{
  "encoder_arch": "vit",
  "hop_length": 160,
  "method": "mae",
  "loss": "mse",
  "encoder_activation": "swiglu",
  "encoder_fused_qkv": true,
  "encoder_qk_norm": true,
  "decoder_width": 128,
  "decoder_layers": 3,
  "init": "kaiming_normal",
  "eps": 1e-06,
  "batch_size": 256,
  "final_lr_fraction": 0.05
}
Rows from block 6 of the encoder of a small masked spectrogram model, named by matrix and row number. Rows with one number belong to one neuron. Each number is 128 + 32 x the weight over its row's rms, rounded and kept within 0 to 255. All counts start at 0. Numbers have three digits each.
After each neuron's rows are labels from the 100 clips, of 14848, where the neuron reaches its largest size: "lies over" is the class under the peak; "strongest on" is what is common among them. Only what is clearly more common there than usual is listed. The data: short pieces for a synthesised band: melody, chords, bass and drums.
# gate: MLP gate (encoder.blocks.6.mlp.gate.weight, 848x320), inputs 240-319
# fc1: MLP up (encoder.blocks.6.mlp.fc1.weight, 848x320), inputs 240-319
# fc2: MLP down (encoder.blocks.6.mlp.fc2.weight, 320x848, transposed), outputs 240-319

gate.316:156148176128111110135059134134146148100148180150088102081142109149108135111182116096128131081155101049131118141125106107074119111163123166103117098146145115154083174145178112113087146151120104118205136141119118134094097102137117118192114117
fc1.316:090091165113128147178128107081122155135110117145090098167162216174128140128108151168172083157111074151168123129143155166068159104177176120116115181098087088098161174134102167046151154122098105152098185075144109122113169164214206155128125159
fc2.316:094090105118115108170176137198153105136079105164167146170113126077120135146074147138166129094153163105163080170138150150154104086138144127043135112114134079135186118174115123115170125137113112157087064162123063124132176134127094067099114057
lies over: F minor chord
strongest on: key: F minor

gate.423:137080091098150145116103091154119127133187116117136095137156109082148123106044145154149126133153149108180149091165118113128099110101110158128092140127107130121132151108116101130110182188139127110129128114150077116096129102126094184099109081
fc1.423:187174109140074139032069148042090161107149140117095140127108116149145087070172122115106153152117123118135116147152177162137095128096106099132157139049159123095127161178147149144139096094184143152135133203074151137171139150100137155130148110
fc2.423:161161151102078141106155120148158155150130122116145137126162127130101120135146103115123057045118164076122144159126103119158096109121168157149156122164173127142120128138100146089146071143089081116132148175164143120187159172107129096154108093
lies over: F major chord
strongest on: clarinet-like; open hi-hat; key: F major

gate.639:171126123155096146110181177144137143118155188150135107134047135094111083124145126133138133148058153137139149125165131110099104110146160190054130098098163072101111103115089132097145131187126118168130141130179131111128087135129083073127055157
fc1.639:113107144117107140162081125164165155114135189155129098120114126043091196132148112126179128105065149163179115146109131102142104103126175124022193097133129132102148100075082124164126092137087173130149138175202153168162107173131170118085107172
fc2.639:101074088137082113075188130111113114154174109078106108125084071095093108137072038156148140090127162084112136130057109117097100120118134154101065124134116126127095120117112187111196188135094147136079116081097205044128094124142128123112134110
lies over: B minor chord
strongest on: bass line

gate.435:124164129169113128074155207112159160076179156139113134122149098145119165111152098167097140098086180109118094151116146108147181104137123081128097065140158116146085141075194086143103171133095093112143109112113171097099113127123140090097105130
fc1.435:189139184156111123162120094155095194137116155151176169106111171176111121218125171174124126132109118101105084159173090103154154114113129095115093114117091143161163111111179116074164155212117129132113104144170135172058145103182142146107147140
fc2.435:100147126137122098121137155161134192141154159140123092137161138171109068118184113163110137149100165097150151102164192160119113087136143103138121166090145120185137065126060057117124100141213072116139106171164114097139130111155093135122168142
lies over: D# minor chord; D# major chord
strongest on: key: D# minor; key: D# major

gate.612:132138161104125098116140116132140133129147121141100135117157134145141177117145117154126073118149141162178161094153142145160154148121093129088158177193127077126191128104159165101151148124147164162090198112143153109151115131139108102239107175
fc1.612:143124125120128114200121157137121113133160112130153102105082065148113162114171130095144186143141099127059077089063146111138121124119132120100140070042156162096147080129104211151110161112154114072098185078132153100151119104110099097136144088
fc2.612:056104133107077077104121097141074081072125126124103119087089139096092138103152184117123160138115121130150182152153069100124145198051177081104100146143138136133163144149130149106159127131115111118137171093083157133126072166135110088128124191
lies over: no chord
strongest on: rumble; pink noise

gate.464:102105118084122126135129114149107096104166156204140055067133091154094069193092135172121129186107141109117132071136098097117188141166133089106165120133103144088163136089122078118178128132087158127161135121107104153133116138179122070104198129
fc1.464:143118113205111149180165109139059107101073146106081104105119090134090089167123106135118086106134149124112151144032108118179211056137155178110122098143113136155142104106095131119138118132117153152124223161103161088206129144135149132121151137
fc2.464:157123139117073100188083101136151089112106146159155120119126056096126159190095141165125078161161105113166148112130093195114219090103108136161100179206123139134132173064087109189163077137122114107099180151194169129149080126088105100159165131
lies over: C major chord
strongest on: open hi-hat

gate.502:023164129073107132155167132139159033196149109143123155141143134148113110155084137133149101151085169110172166140111163097124137145106134121101190180109157122189107115164089158113116184136136105155119205082150134142196179180054133125108138072
fc1.502:152082120106072136128126134130083158110134148136070155099154075131211189127135164121158096126096087145091167142132142174115115170145151123079080115084133144108121110128116159177095142141170153165170125098168079172111101142157143092130120094
fc2.502:132152131135129081102092116121116113075100140121137129118142131110149099083098038117079128147089144118107132105099172165170114170120088177124044138073153116148107101148111146119130132135165104123093192182090140102104152114097149113116139102
lies over: no chord
strongest on: kick; drums; snare; drum pattern: bossa nova

gate.448:158146139155143122120164147076123185113173158105105183144126136181116124107127119112116113146123150209134142105090188131093183126202048179112093186150151114125118172126187153139087131183118156127142139139120179111095131168109175152150140091
fc1.448:148094120120108077155139144117110105167140139078136136094124106136108097128163166130135084118126068124106137107147125104102110100117070187152149154169123126137098124139125138148181121153161181106083130140141162109151158122163119172150127101
fc2.448:123136133066101108131165063146149100164157086142192163132099170167137134131086155167128100109141157138181198087128160127113170139216129157072132134106136163115167147132166140133149094122098095167129106120111127191137095161112142115158162095
lies over: no chord
strongest on: tempo: 90 to 100 bpm

gate.213:134168110161146133100106097141130126099114135110117081123129118117062078144130172167153196097095198128131165108138185102131045101103136181046138125124113120109145103147105067113185034121169071130127154131143167145228106162152132073077126107
fc1.213:148117113153117090079153144099162104118131137101152134113109147142112171095112176132139140122164079164154092208139178112114171110162052158081099131161143143182123180082141121100089126110130146096127087139172088128164126105073144151111158191
fc2.213:129127132109135140079121093065114142137143137139050141057087114116106093122126076170129157102128166120107115108081075150098107122212073180091144109171144143137091133158138165146096124162121181074110131139136102111132147164092113115130084107
lies over: no chord
strongest on: ride cymbal

gate.87:136118123121130139128147165130151135148199126137116116092081082106108178144151171163086204063081073096102123129085097101153136080096138121126098100093156151125057095133131101124101140083149132172143106106126117110108107124141121126114153182
fc1.87:116097134068122162136122144106113123151145126140201137163114156083153121150153146138149137120139090089145168100148119097127115167167106160134142134145133205122108115069146123112165096082131132101172110175167117108173190131097118164117139131
fc2.87:171136154196154089140152204122160184130130159102165124143170144177153096114108061068165120126114176161075129105213103133163105146121088196112129135166155076131088149119147106099120173121176081176106152153142117140165093128136100135140100081
lies over: C major chord
strongest on: key: C major

gate.424:104130134112121169113123063145098137196089111124100146126151161142190113114113128171117147167096104112050111128144112134101140135183110131142147162193144138179114123136181191070167211116141094125172171123143074109154099124095149155144161146
fc1.424:078131132132178133205082128142109108137121131225141132071152139108109111132102175098134102071170165128100108128108140107085186117119178171105107177141159158149108111134122136113170144121107105135129091171137122124159133192103137104137121195
fc2.424:085085157137128138119139160147123174110112095123168118100167154157106112142089124123122124056142123150083122100087102179102128105181055120138136092185084111199100134122140178163166116135104083106133150133155176114166086069127095071130098148
lies over: D major chord
strongest on: clarinet-like

gate.312:144092161089187133161130157135116103153117129159098116092140184084106193143084129160124162181130120128095136132102178195124191097114172089120141148155133109099134155217136070137134117172151136149052118086159123100143155118130089097112125094
fc1.312:101186093174152162088108145151110150121157118104141089141171106126090122172129140123059129178151126161106097078141160133167149157132074134084165094104154097135120168109161122108073084139121153141137090134094084122119112093194072149131165152
fc2.312:070145148121105144124114128139057111158087142112078084135117087163207120143147149090135143117162150082155148112145097165110182127164153143142075168121149126129159124110132089118112163176076089135146103123146087141135157094155088168122108152
lies over: B major chord
strongest on: key: B major

gate.445:093131140090083127146177040126136140116117136142118098149167149189132177153145108116134102092126171154167090114139177105101118144110136128079150184138145131151095159115104128087121105138119123127134152147145108103100126091099141141136154130
fc1.445:140104151161123102110118100147156175136142091180091189127153057106172150105093085148109058157103130159111025169128091109128180137115163166120085154078143128125108181144140151102090115132138147132168143082176152195125096161136096178127134131
fc2.445:149105167139124119110127102134052118170153125101162108038114119162115119147172151167160146123114106065100126069142131145145125151148152099124107143140147192147121190181144198110102092106144105103108148143111090075136075109107129157132113108
lies over: no chord
strongest on: open hi-hat; text has "noise"

gate.52:151120148180142138119125203133153088161149188144033099080115133134112138154152100140103175182129175152136108137081031120117171118145151115145128108107077141117086097031143146128151133195076133106139114088072125166097146077126172149061125146
fc1.52:132134171161122078133135127112132091168110141170107116112137096105143125172125105105112203136164128118138097119106093134160144106151058112106108147125153174108141097163126178130173108126116102190108147150162156171150109139145082119127161133
fc2.52:168130154162113119113110073150044140134125108157107088140113098167135082171108109128108147073109133088145183120140086172162150107143177073076116155206171154129084123059146116148129109128135066136147184136202151085208046161066144054172128110
lies over: C major chord
strongest on: key: C major

gate.581:129197081098113122114140122099185111096105163111095094153044137107129095158109154139126140181113126139143127099187135192145119163157117153103144092121093164160117146105113140078143094138075104128186161104208121191167105134155108145141136136
fc1.581:161075128120118147172148116215086139094120207152077090139077146079154195107111157110167093168085158168121162111126120162096110109049115123152080117180163121163197155094106141123132068152100134140147095134176096127095138130189182104113108119
fc2.581:128136106171155118115117129131141130154092072141172087095153140152088079134157140184151120114115117132134107156093111142134103110131166098107157220136177118109112141163124112091108183205196111144160154170095145072044145123187138130142146090
lies over: F# major chord
strongest on: key: F# major; key: F# minor

gate.290:175094137116190152153120125090141102167149148152136101136114138137095182144104121124083125162153177083158160132138114080075121162140110125187119098154082156153154154101176136132102233060128130128106139086123156166079094169097154100149086133
fc1.290:126119119155125086113159122130089088143111152084175094094170120168122159150217115123103137122094158113155182131162112131098131067093136138081146148160162088094118076150088120084167136131160110129110120175154140058192095122111141138130144100
fc2.290:145171090130105125145151143128183180109067167135171105117154090119112104174161145118147121113138124166121131073127154117150099085106131194046121146126129133095147135161114115102096071120133063184129124128164124069171177159176150195083182066
lies over: F# major chord; F# minor chord
strongest on: key: F# minor; key: F# major

gate.129:077108064126129156124134037117092148138177148136093136087190083062172127068072133161113104161185114133097188166153120159102118121101190112162073153100085082150094107098179152086134150159121112147116147105108128137149138140151107100136126090
fc1.129:174165122105115138136137166154101130066113113116159116111137160155113145138071056150116091132170104185078143146115134119135088174151183099077079196102142122112162183088100167159151139104104132117141108111110110100125160115122126152178113149
fc2.129:148182115173161122147108145155117122143060130111110146095108106110089170197114122120136162125132158134107102168110116126104090100147109133061155150130141106107135161125081094120130084120086159147102162173123133168109106149146094165063128149
lies over: C minor chord
strongest on: organ-like; key: C minor